python train.py --arch="resnet_bottleneck" --model="rotation predictor" --dataset="rendered scenes of toy objects such as cars, trees, mugs and chairs" --train_examples=97500 --image_size=24 --crop_scale_min=1 --horizontal_flip=false --color_jitter=0.1 --norm="batchnorm" --hidden_act="celu" --channel_attention="se" --depths=[3, 3, 3] --kernel_size=3 --stem="single" --avg_pool_shortcut=true --dropout=0.05 --widths=[192, 384, 768] --init="torch_default" --residual_init="none" --optimizer="soap" --beta2=0.99 --learning_rate=0.0029 --beta1=0.95 --shampoo_beta=0.99 --eps=1e-08 --precondition_frequency=16 --max_precond_dim=1024 --merge_dims=false --one_sided=false --adamw_lr_other_params=0.0012 --max_steps=11100 --batch_size=256 --epochs=29.1 --lr_schedule="poly" --final_lr_fraction=0 --warmup_steps=550 --weight_decay=0.3 --adamw_weight_decay_other_params=0
Rows from block 6 of a small rotation predictor, named by matrix and row number. Rows with one number belong to one channel. Each number is 50 + 12 x the weight over its row's rms, rounded and kept within 0 to 99. All counts start at 0.
After each channel's rows are labels from the 100 images, of 14848, where the channel reaches its highest value: "top examples" is what is common among them. Only what is clearly more common there than usual is listed. The data: rendered scenes of toy objects such as cars, trees, mugs and chairs. In brackets: how many of the 100, against the usual share in percent.
# convs1: 3x3 conv, stride 2 (model.blocks.6.convs.1.weight, 192x192x3x3, each kernel summed), inputs 39-77
# convs2: expand pointwise conv (model.blocks.6.convs.2.weight, 768x192x1x1, transposed), outputs 37-73

convs1.136:59 70 28 43 56 49 52 42 43 40 39 45 50 56 55 44 54 59 68 65 36 42 39 38 42 43 52 70 49 84 41 45 69 71 50 63 50 62 34
convs2.136:53 66 59 50 43 36 59 57 51 47 61 63 39 54 41 51 68 54 55 62 36 68 42 58 62 51 76 91 55 56 54 49 43 48 66 44 58
top examples: bottle (31 vs 6.5)

convs1.86:44 36 70 37 67 32 51 34 54 42 52 55 60 38 47 44 57 50 48 36 41 65 71 38 49 37 51 52 57 57 37 57 46 47 58 38 63 25 45
convs2.86:63 50 50 49 37 39 42 42 48 74 59 49 70 45 60 69 49 50 39 54 77 46 59 66 52 39 57 58 46 39 52 47 50 52 42 54 37
top examples: white object (36 vs 15.6)

convs1.166:48 36 58 56 42 58 85 60 59 39 49 58 67 35 61 40 34 56 67 47 69 56 46 59 56 28 62 52 61 29 64 42 56 63 43 64 69 53 64
convs2.166:62 39 49 48 64 63 54 54 54 83 34 45 53 54 51 63 35 48 36 38 49 49 56 24 40 49 71 69 37 54 53 75 41 56 64 52 68
top examples: candle (31 vs 6.6); bottle (28 vs 6.5)

convs1.77:37 46 60 50 61 47 59 36 37 56 53 44 59 71 40 39 53 48 51 41 52 58 59 35 48 53 45 49 40 71 49 76 34 51 51 60 34 41 43
convs2.77:53 51 74 60 46 43 72 49 45 62 63 50 63 51 60 63 26 48 47 76 59 47 28 56 36 61 66 49 45 63 49 50 73 23 56 50 62
top examples: light from behind the scene (64 vs 25)

convs1.44:61 68 52 59 27 53 65 52 62 41 62 27 49 63 52 27 38 62 32 17 54 53 47 53 54 41 52 58 52 29 42 51 39 46 49 41 57 53 29
convs2.44:64 52 32 21 30 44 44 51 40 52 66 56 55 59 56 45 44 46 66 54 30 65 49 32 47 44 48 66 49 37 59 60 46 42 41 61 55
top examples: umbrella (27 vs 6.4)

convs1.173:59 57 60 43 56 66 38 47 24 73 58 54 53 35 43 76 43 71 47 41 49 51 71 35 60 37 51 55 68 68 50 62 61 55 51 40 52 59 58
convs2.173:46 79 53 48 25 43 43 46 70 52 58 54 54 80 49 48 80 55 61 67 36 52 33 47 40 46 59 39 72 48 59 50 59 54 46 47 50
top examples: light from behind the scene (59 vs 25)

convs1.29:51 55 49 22 15 26 60 44 52 67 32 66 71 66 53 52 22 39 46 39 73 60 51 35 51 65 23 39 50 64 63 57 35 45 44 34 45 51 72
convs2.29:54 39 46 38 55 42 34 42 61 42 46 59 54 51 58 30 64 45 60 54 49 43 63 39 38 49 53 31 52 51 41 38 29 42 41 43 35
top examples: light from behind the scene (60 vs 25)

convs1.24:52 54 51 57 57 51 38 47 24 48 42 51 65 63 53 34 32 64 41 61 49 41 36 59 47 26 41 52 20 69 64 57 71 55 51 64 64 34 53
convs2.24:40 71 47 21 59 44 38 47 34 51 58 32 51 55 54 38 50 43 56 60 43 51 36 44 68 83 55 66 49 58 47 46 58 50 22 51 47
top examples: light from behind the scene (55 vs 25)

convs1.109:49 47 42 55 36 50 59 43 48 59 46 34 45 52 41 47 45 42 34 41 72 42 52 64 52 41 42 59 60 41 43 54 52 47 32 41 57 45 48
convs2.109:52 52 56 50 55 33 60 64 56 52 66 41 43 60 76 39 44 40 58 57 58 53 57 57 40 44 72 47 49 47 59 40 49 44 65 67 67
top examples: bottle (25 vs 6.5)

convs1.123:55 49 39 59 46 57 46 37 43 41 42 63 56 55 33 50 76 56 58 27 65 61 47 61 46 52 51 55 34 56 55 57 38 50 49 52 71 80 47
convs2.123:64 43 28 51 62 71 32 45 38 54 61 35 37 43 60 51 48 63 63 50 55 41 46 38 55 32 29 58 62 58 57 64 75 35 48 48 47
top examples: white object (35 vs 15.6)